{"model": "self-supervised image encoder", "dataset": "pictures of board games with random positions, seen at a slant", "train_examples": 97500, "image_size": 32, "crop_scale_min": 0.3, "horizontal_flip": false, "translate": 0.12, "color_jitter": 0.6, "method": "vicreg", "arch": "pvt", "norm": "layernorm", "norm_position": "pre", "hidden_act": "gelu", "mlp_ratio": 2, "head_dim": 16, "fused_qkv": false, "qk_norm": false, "parallel_block": false, "inner_norm": false, "drop_path": 0.05, "patch_size": [2, 2], "depths": [2, 4, 4], "widths": [48, 96, 192], "projector_hidden": 1024, "projector_out": 1024, "projector_hidden_layers": 1, "init": "orthogonal", "residual_init": "zero_last", "optimizer": "adamw", "learning_rate": 0.002, "beta1": 0.9, "beta2": 0.999, "eps": 1e-06, "max_grad_norm": 1.0, "max_steps": 7200, "batch_size": 256, "epochs": 18.9, "lr_schedule": "wsd_sqrt", "decay_fraction": 0.4, "final_lr_fraction": 0.01, "warmup_steps": 720, "weight_decay": 0.0}
Rows from block 5 of a small self-supervised image encoder, named by matrix and row number. Rows with one number belong to one neuron. Each number is 500 + 25 x the weight over its row's rms, rounded and kept within 0 to 999. All counts start at 0. Numbers have three digits each.
After each neuron's rows are labels from the 100 images, of 14848, where the neuron reaches its highest value: "responds to" is what is common among them. Only what is clearly more common there than usual is listed. The data: pictures of board games with random positions, seen at a slant. In brackets: how many of the 100.
# fc1: MLP up (model.blocks.5.mlp.fc1.weight, 192x96), inputs 0-47
# fc2: MLP down (model.blocks.5.mlp.fc2.weight, 96x192, transposed), outputs 0-47

fc1.176:509499521541518511452488506446485491485470475475495451480487481501494508531497502459492501513483526535531499522516489464476503504493509480508527
fc2.176:486512510479490471486532518538469515521514481523500533517523506506486470468511506530520493465497454488522516482451500549525474473518467511505471
responds to: digit grid (64)

fc1.184:483455523538515526558464505505482486481463507464538507485499532492497494514496520482540485469533505466452473542478493538450509514521518507538480
fc2.184:487458523533484465444529538473540478505476496514515497519508469497497539502506501523482484495500536475536482487470468465506490524509495513485528
responds to: stones on a line grid (43)

fc1.130:541450465536493530494496513514478475520498526493527505493487485471504478509482516544504462499497468500557493449520523517497507511545493513510496
fc2.130:524481507505503520536491506526435505501475511513513531489534515472532491479500486522527473479470490507527482461531496495494516499555507533533519
responds to: discs in an upright rack (100); nearly empty (99)

fc1.105:515497500479533471541512487453523490472482528548502497517484485487457525475482510459450493491466520532467513490478480525522513515515553499499552
fc2.105:518517535486534461524491477459519492464514503543516517479454463521441515487491511494479484500494494515475495454456489527501495525497518510488532
responds to: noughts and crosses (54)

fc1.28:482487525536469478507535486530485489505456498521515491520547479543506482525515547517475507507501497505537521479466548509479501472511526533473488
fc2.28:502528481476465518482508499509511504590534500493506532508493538459502498479505438484520498463487498496477458494510447497496498515491487500527532
responds to: discs in an upright rack (84)

fc1.167:511498522523519488484503515422538494502464511489512537487537527480481493487526523516536515455492557476534472491520486514465465511513492504516510
fc2.167:491466506466495513508492469528496516511491531520494476480467441532525534542522506486475480549488474512513497512449543480483496501506493496461494
responds to: discs on a green board (92); second side has more (71)

fc1.70:490520487506481458450496486497474461499440470527515492524460477518533480510474538477503476499473518475490517524504547493466539549525548456519488
fc2.70:485521502448521512546494546500537496493545476475511484507484521527485529547478525501490521478543530509509495473508486507501490482518473503470548
responds to: draughts (72)

fc1.121:462511525530490522507520462481525502516468510496436521488498474491521515551519468469499446513517506551534449488474456524499490491469516487525553
fc2.121:486458514507532476477533511479509498510512484501484483509511470491505488500467506511502491523494490546532504504516555441516487468519493518502476
responds to: nearly empty (97); digit grid (66); more pieces: equal (31)

fc1.12:533508497478488479520444467479532484481503465545443504535509483503479540453512552538512475485521501520478476489479511533507478538517486506477467
fc2.12:494460505553494480476527463521468481477475539539511517477522466462490458457507462496495497504502470468507517541497508478525487481488541512513462
responds to: draughts (60)

fc1.37:522550466514511478468466575504501506516527500488483508506469508527504526514504501459515518534554540515494524490482477516527452526495472457458477
fc2.37:484441488512493484482538469496523493514494539509505528486507507479477468464521484525473492502466472500526521502485527463500479499463539518482485
responds to: stones on a line grid (67)

fc1.41:476430486488510472543511484524555516467496525481506535518430464510519500509485541519488453507521490534493526484488526497497495526473497503471505
fc2.41:498483492518519537491522505480473486456497477484497478499491468507506508530472493524490568514512516507467538554558497444486462491517519494505496
responds to: nearly empty (61); discs in an upright rack (49); draughts (49)

fc1.80:484516494476528489495513466534495474521478495520517492492475481526523477467517512483495485516441496489542512502493482484488469488472517507470523
fc2.80:477521495458532478502497554496530477489515482470480501491462526499463499489453533517533537493532510491459502481515524498513491500554489508474540
responds to: draughts (72)

fc1.125:519528512488473538474542496529531502536508507517525525542539501476531480491489480500503516500515465542526458473534503505503518514458514460443531
fc2.125:464477487515480478519451486515491525448479504550553473479490535530518509538532512517483493519542531486464479506479492522513479520522519489482514
responds to: nearly full (67); stones on a line grid (51); draughts (41)

fc1.18:520467486493518496522482529540471494460480524506539461503475515500480506541492504516490491495510510509484507532493470478482498468486509507480506
fc2.18:488517502443543500490493491487548472533524533478480522450479481483438528493457539458514465491489504486491510500482534483483515504505483504493539
responds to: discs on a green board (54); stones on a line grid (46)

fc1.165:504480470470503501482514475450527514494523527451498476535486527485483513496520505485480501525490542533473490502535516468524522527495531500475507
fc2.165:510503539511533469526489555494461495456478465527528535469535491519477471482485493526512520477512509481523527513469490524493502478514490484486481
responds to: digit grid (46); noughts and crosses (41)

fc1.114:535506524469491513489522535472430487496488465523502486477496556512508496513480499520513513520469526546446498528499470486531465464530521492486498
fc2.114:508507463508498568499548478461518512533517498504463515533484491516518513503489523535457476499467474526468501489469519447490459480500549494511478
responds to: stones on a line grid (77); second side has more (73)

fc1.11:469450507521500515551507459520524499423471489530514509526475448510532511537496470555498516510496524526503496485500506529479465504496476477513484
fc2.11:483487467478441539490542468546490526498505484494510485542489494511539528526508488528487498467499464503464494503471462531530442465511515515520502
responds to: draughts (96); nearly full (86); second side has more (85)

fc1.107:554525506504506500518493513517562489516499504548461518481493503520495505511495496492512520494454494479488462514464500536529503489438497479490479
fc2.107:499510520551512478507483498469484507408491496509490498518494484507422490501503516505485509546462485487484506470492497500475526556519481507501505
responds to: draughts (54)

fc1.169:544520448474470502530476489514523513498509504528454528521518492508484529509530535573470474501536516512479493486453467538540491518523459485475489
fc2.169:478459497555511494470539492495445496518487527505531508471499466466485466461491467505494518489479443459502499533513501479505493476525511532547487
responds to: draughts (42)

fc1.31:506494471541486531464503496494472501541486485432479459496471444468492481481452449519552514507513490494501496481511499485550550483481447498537447
fc2.31:543528502450540479527507452444486509471558486543541533511468517507469492507515502520470511530495517507477478457490503494486502495483535477447503
responds to: draughts (64)

fc1.120:466523510493485523516520502490494495513523490495512477544505496486457521513487475498492472485502490512490530441475502477490467541528522449494515
fc2.120:510537494427482493505507478501534488521549451475499494536520504531480544523502520514506503484514503488512541475472501506509451516495517485442516
responds to: noughts and crosses (67)

fc1.93:514516516554515444536498506487488475505473513470486501526500470466470500530530487509506510488514507522528513484501509479513531528514529474508479
fc2.93:491508514492479458472536529468513536502486487510529513541547492526504461495504492518465514485507461483499496511435485555495480494476504507470449
responds to: noughts and crosses (90)

fc1.19:546482515496480503494516512503516501530471470482473524528506502528512531454477448497482486467460512553494491458519478479490494506497497514519547
fc2.19:482496496581528521489452486509478492517478514490464499499502556483506476506517524488547510516533529535488495518541516436507529546491542481507511
responds to: draughts (100); nearly empty (85)

fc1.144:517516472523489528500520483494504494513497517469488502538527533478483445512513564553509492497490507451500508503472482539478486481445529521509509
fc2.144:524501514499488545513519448504528469516510508491464512502508452524501548530499525474490463505485503493498493527466515435493441481499546497489518
responds to: discs on a green board (70)

fc1.51:499524518472492503482528528467498548485448471502524456475543496523481455521498518492447517515504489541501508532496522487489497501445536524451478
fc2.51:481482509562461486494517553489518495547478467494488514524499514489520523481498469509496467460514520488518473472499446511546502520476491491519532
responds to: nearly empty (83); noughts and crosses (53)

fc1.186:515520453496517534497480499535490486497489518489464505502483543475501510526519497525484540504491490441490494531493496487530474509511468507520500
fc2.186:463472471478469523510535460545513502480518486510487464531483498499547537538487490542487479487529506506472508522512498530557442472506492475535485
responds to: nearly full (72); draughts (69)

fc1.151:514489492528513511485506470458499502535477501475529484510478453501500531530504505472496513497486537567488507502532486446495482495499509484494526
fc2.151:492522507480482489481515506517505521501519467527515518508535539513508475464483496529501464459516474475495482484442484544536472468502499516478482
responds to: digit grid (100)

fc1.147:537500481539492506484505492447512490495472481487488456513500512463479515522483529452489510524500533552501527487542479440498532510508528499508517
fc2.147:490514523480486455508516525521491545464515461524519519493526527513504450465500494515517497473509495500513508507456504565511493474480484489479455
responds to: half full (64); digit grid (60); noughts and crosses (40)

fc1.153:480497521503511497494502492504521478507495531491487520526518538493512470486513505518548505488475507458522459437475493544468449478542502480534512
fc2.153:500497525499485434483488541482491483507506485500534480452475524486480493510515492496468532522496531506516496521504506457505510507517490519459507
responds to: nearly full (64); discs on a green board (60)

fc1.170:510550518508496520487525487445518511515533469510466528505534498526508530518487469483517493479509513496530479481484464521506515468508523462516502
fc2.170:503487464508498488497468484490529525492487528472498511484482517520465474476515504458477518523487490491490522487519490494433540550496509508495514
responds to: stones on a line grid (100)

fc1.189:516524497517515494484486509473552485492464494530446526485490489515447497480506513492548479466456537481498480480487485521511501531514480527558487
fc2.189:487462501502482479516565489474478537479522512492585507510530545503504470488482501519445517516503496460510510511478522509461487463497534484471461
responds to: nearly full (68); discs on a green board (57)

fc1.182:506495478498500531492453530576505485493546481514469513458488507532488481474502592474562521496521490476504543492506530479507502480524460532488486
fc2.182:489493517544527469473507485480486479485464520561476543468517476504472485484532517509518474491494473491519506503446497536511519506471506478518480
responds to: discs in an upright rack (56)

fc1.25:504535479452512500519517514488489488494561506487502497500454480464498510472466511513481522529461497479505522502539532482514527500501466461480460
fc2.25:506488528506502505505500529498480472536503503486500520509486466483502519484490476509502494501494512499557481478487470495480525533500493488477536
responds to: nearly full (100); second side has more (81); discs on a green board (65)

fc1.74:493506493515483484457510530530468477517537543490509509509469542503504496494509497518514509505495467475517509505514501440437534469493433469492536
fc2.74:469517485483517474499491454490551493469473493539485502502523497479475521482471502510506467482501492515448467526487524524540450477509564509482470
responds to: stones on a line grid (56)

fc1.21:489459489475518491509466513542456474461448501538504462490485524531513511487498495483485509515502494511482489546498508467492474504524491522478510
fc2.21:499468488487488536481519459514545475522498530478474498513488487503482511508497557481465440485489468467496505497452514489501453513496524521496517
responds to: stones on a line grid (94)

fc1.20:476486492509500533534492510548462484504507523504529539515431473519470472471545510479460500502535481497500498503537464458491466486476479501462539
fc2.20:501511519539466534523496499489449488535529507516518525477455498486472469458542497493501540496498517495513506497482500497483482479465511498473529
responds to: nearly empty (73); noughts and crosses (46); digit grid (37)

fc1.68:483515525472490495463491484455483531529490509504516507539478476524499507496514416468504516502511519532509484473475459465457534499485521481473523
fc2.68:519482544483532506495499486531495484512461538495469514462524464485492531519509531439514484507492496520502476516512502474471528494523510508557522
responds to: discs on a green board (100); nearly empty (85); first side has more (70)

fc1.60:504493483470503481448526496535502514512474513492473487476527467504467480482490473506503437496514475530479498497558499530469524491499509559497496
fc2.60:495489480515463488443537514551477499554455509479475511513527484474511519477502493530538474477492452523540510503527524490537489477512488526496485
responds to: discs in an upright rack (67)

fc1.119:479488472467489478487506478465543525487473474508573505527497454476502530501512511495482463503511488519496484475526509484490449491493517502450484
fc2.119:533547489530455499501501532515472502562493462501462530480510516495528516473482469517515509466489501515518533508526490503512543464494468475492504
responds to: noughts and crosses (63)

fc1.67:515480443444484487476491479479490513513504509504544528523467515469480524496532514479486517517494467507484462465493518505524517504543502546511472
fc2.67:508517543520525491536489533488475495462467473520509524505528478517489494491482476529509526479504514466524528520482475514471486493495521471464500
responds to: digit grid (75)

fc1.63:513544493476475496474427529559489520493525505512470475517506486536503532519475530507476492514494493522489565478529509481508479506518440479465510
fc2.63:474464528535535522476518464487469485449486535518495509491499475512499464494513479512507484514495489492506477509501499528483505507463519478516474
responds to: draughts (38)

fc1.129:519502493528509489523511511508482531510540542511514486466501498473524491458515485479494506457570478511510447508512474514525437444475512533508485
fc2.129:510535488446499498512500532498539480496519454488487496518482523540489525546474537507496494503516536490495521472497506501495511522541467491465529
responds to: draughts (40); discs on a green board (36)

fc1.71:483500496528500518508475576562487473532500501461473498450469517518526448458529515521497492474529475493511508489503530465518466484512465533538474
fc2.71:514505502487543490523475482447513483494500522540509512479443495508446534504533532509493506485501515496499514471466503523495523501495500485477537
responds to: noughts and crosses (59)

fc1.22:492530475531499526513504459486510487483495491510466471440537527497439495515494542439502503503483515487467538520499516518494476500514515511548516
fc2.22:498496524497441462503474536534454507527452468509535485474486493500538523507533440504498528480500527529509483501503451528510501510521485506492513
responds to: stones on a line grid (65)

fc1.163:498490496516464477513487479529503526502466494490496480510471483507519519531567492457524507491491526529507517481512494518519522511488497465525479
fc2.163:507481486514527549526493473514492495511506503496456494532490476500522550511508489480533504504500519553498512512559504459502518498494511461558520
responds to: discs on a green board (82); nearly empty (82)

fc1.34:481519529506478493457496523451511530496490516516505518521473477537516504511509456502487505497491510512504481475485432450487509526501509503445516
fc2.34:511482557474515521512485494560494465517472513497466512460524465481513539508487530480515435481505503510509477510514505495511496482526504507529533
responds to: discs on a green board (100); nearly empty (75); first side has more (75)

fc1.108:493494501491498502503497500445458487467473470503491445505499537532566483513518512538499450541450465496502511480504487523497468521515553502502498
fc2.108:489484485532445512530501455497480525469469490541523493511517526556547516551553490527463483520504524472509499517473483510489469508497542449471496
responds to: draughts (85)

fc1.103:515532474480518462480526518500534521495523508529523522517519465458480437512507495470455525494493441469521507507462501487507507504460495531512506
fc2.103:504500448530463531491524446519449521508493497517496493508483523465529500472492492514503511518453440500499510532491529495505487433512502500514463
responds to: discs in an upright rack (42)

fc1.96:519500522504535500497496522480528494502481518488508513523491475494504483514508506514536537502488500477532517454467504476444490528492464484501487
fc2.96:499452507484511476531456495549478504470479533522527493516500502497549492502520494535510469537501485499549480458523502538499539508521469514496516
responds to: noughts and crosses (100)

fc1.14:517481492509496468491562494497508539533520472437514494550509494490529496480472492516491479483478504549511490485515503503481502501462464505494483
fc2.14:489477486536524519525504448449521506453529520534526528529503515516490508528521555520472490514516518486508481475478504493488487514496542451504500
responds to: draughts (100)

fc1.54:528503456497509499499486504479514485506469502486438496524531500479500513507511493531528458514510520496447495501465536556514532525526480499515438
fc2.54:477482479548472489455506510515492490500474504476467494509543488451503508458470474511542480476493459479503528548506530509536493503527492529538457
responds to: draughts (47); discs in an upright rack (46)

fc1.58:469484465504514493482448517504535499456525498492497513459494513556503509518518528472512492530520478430520521546527535494497444471531487530486505
fc2.58:511502485520481528518474466499501524486517505524468493522541551501531508539526509494502482512514528518528509526519499475504523509468518449493487
responds to: draughts (95)

fc1.161:508492516532479497520484545505523486496499500497547497499507483505492498504512497497488483495502502461525445464510484500540453524476507501516521
fc2.161:521466556505501507496524519497495497470466488541481502495516436538532494532508481523494488516481501525555501498465491472504464499463492473478463
responds to: digit grid (41)

fc1.29:549472505468497503557525501479473505481498513510552494464512511514518483500530518474451548488543526503541469517530485479520479461470501493495541
fc2.29:485484513528501483485505514495487486497465490497484514510470431484467517468478499530551505462477474516479548510465483536519489512519508529507512
responds to: nearly full (68); discs in an upright rack (43)

fc1.180:555499505503487498476473546490506490482507513486492467548529527501544469510521456499527488544480541482508442528549468492441492520481476494492496
fc2.180:529511494511512509498460518485524483509481537484473504544512511486542475518502464505504511542467513464510505532502507475465513531457503481486492
responds to: noughts and crosses (93); more pieces: equal (26)

fc1.187:529537490519496496498429464487511503496476489541510512486481500507553497517514541505467491504520497486512461534495478483476507516473497501501488
fc2.187:446481493517499470493522544515473479506489483471476485487484473471479524457469473534531490465527462487513520495513505543553494480532473527524507
responds to: draughts (68)

fc1.137:502472491535523518497500499565471484507496508514480516481502486472502479485507458489514525544496453445498518570550510457519484493509488517501456
fc2.137:480521493449518487496499536513560489482513469467486468533494527527509514558481542510498508499538520528504501470517519510488489500535461505491531
responds to: discs on a green board (40)

fc1.39:488486512475532505464506476544513508500486513478475524492497497541507473514518538535480507502485517507484506500559488531514489509559504496475545
fc2.39:498511521563515525516498499462452477508490487483459532490526471481513477444499472493525514485467488520517544556486510438495498499472540479514461
responds to: nearly empty (75); digit grid (39)

fc1.181:518495475494500497494543549505523515543533547495508475498503507486497488546550510539527502489516522520530485465505479500554497461548523481535503
fc2.181:491508500528483545494467488445577518492475473505489488510497510512513515493476500448450458529476501506453515540461513473494501504457546522477498
responds to: stones on a line grid (70)

fc1.156:528475490518527514455480568525498488482485497504495494529500501530500490484468519515528520529478497478541479512481552467471509482502463497491484
fc2.156:505506530523524445513495564497468499475451475512520509513512478494476509479507449506529544488475518483510496485503438508470537513516475505512523
responds to: noughts and crosses (78)

fc1.177:515479524498515502527570478485459521544511510484521486522534486497516489504480440509498532464486510568496489465515514506489500479461499489525499
fc2.177:500484505548501518515503477490477504479494489519509499522537551514541502546534507526488507529518535502528487509519487481499505499479525440485487
responds to: draughts (97)

fc1.69:476510494509493491495484511513500559516490514454530457484535508550484471536477527481528486487508531537475474503499527535489522484492537558521466
fc2.69:464463486544457484506496527492516490502515476508515491517454489489525559502510512534520481477526514477508503483491488506553509497518471504510508
responds to: discs in an upright rack (63); nearly empty (62)

fc1.97:497519524467489535490503487498478494489471478460503481551527513486529474493485475496497440505454503499488489480490468511489484504469515457515506
fc2.97:506491483533481536490452474502513506540482541490466479472486499513504486498508502441467477514496503500481523520500526449481503549471515500473504
responds to: stones on a line grid (90)

fc1.85:496490532477497495504518498513532482513498503457488488553484514466521515496497475529537485488484548482520485468511465505528447525487511461492514
fc2.85:537522509501457517467507503506491477571494500495471492465461508493514521529527524470497492489487531538494484485525523440527521486505497505508532
responds to: discs in an upright rack (38); discs on a green board (36)

fc1.32:510548494552505554530494471485510503523527526459461537515483481496467492501470518501480501501507463495509508480481513503508510495475520502541494
fc2.32:509498485542508554541513455501530490513489515476450514497496478496478537493487538483489458478497490513488525500493519470503471484496538500513529
responds to: discs on a green board (39)

fc1.44:504513477483455487539463507494485526514472498450511533500481504538522518515536502546476496518536484555427533521450511509483497501537472517464513
fc2.44:512472517507461477503508483497493490527476540522515530496522514481507514536556480521453472525509523478505483510471461487496504535481517486482500
responds to: discs in an upright rack (55)

fc1.86:491529498571488489492500493530475491530474466553491502481524455492498499497509465515492489446478493501501477494522553514518534536513560486521490
fc2.86:510483491431489528469487485521553493510554502512473498491500540499520502541464503469527492512561528452480484548498491491523453495506480493470539
responds to: discs on a green board (53)

fc1.139:490515452474496474516518480462532525501549512509500520504509483486481499509521516518490533487494468449531508520524510554500493491499456454518480
fc2.139:476504442493456477451536471464518567501518530508540518502506541529468500540559519454473537518492466471484492514485477508471507499514480501513498
responds to: nearly full (87); discs in an upright rack (86)

fc1.6:491519517490508490526473477529526453513526497524489522504496514499526521529513469539547509524484497445515467464509539499523478489483470465523514
fc2.6:508506555510485475483476535486462464516474481515490487472491496510510545516523469478513516489516557512510499537479460480529514502487485490472522
responds to: draughts (98)

fc1.43:516482473482491522565523460516498514482544473523542506496514510535512448491481520482513468494480468451494481511494529527513490462532517468501506
fc2.43:479471534507467473513539514471490500454523472536570500510506497531496482525503525568459488497525510500530494468426486520507478483502501498434493
responds to: digit grid (98)

fc1.9:490515463481552491516497495510445523494536480506467496463472496492483465473494478459523505498479489533443556490507483480498519514534491519502488
fc2.9:511530495502498521513470485517459533540500482507476485439472488527521474494509502488510481491487480566468518491501556486479504465509508522495484
responds to: discs on a green board (60)

fc1.168:534518474513466523491460528478538506513519519531443469533509504461486523450544501545501478502490481506450473502460497535530468513516480533501474
fc2.168:489467501557480486481494457489482501475470528552490520505531479469492477452516480523492488513483477462493498556477503527522490500483536492523444
responds to: draughts (55)

fc1.79:496510526497505512494520482453507523498449491467508469497518480533508485518483538497460475526483499526505528524481498495460496486479502530459475
fc2.79:518517492532434484500499523493503501589505455508513521510510513495518533469489454501509474449501508489505488482508467488557504497480499487496524
responds to: nearly empty (69); noughts and crosses (44)

fc1.15:492476473506464486487508501485499468437487495526449514472476543522536513521528522544495478546481471445513516478519482483508480569532495489515525
fc2.15:477490481518476505524483456520497510464505488540523484499467530525513522556550527516480514520537545530494504498498508508503483501515505467477531
responds to: draughts (87)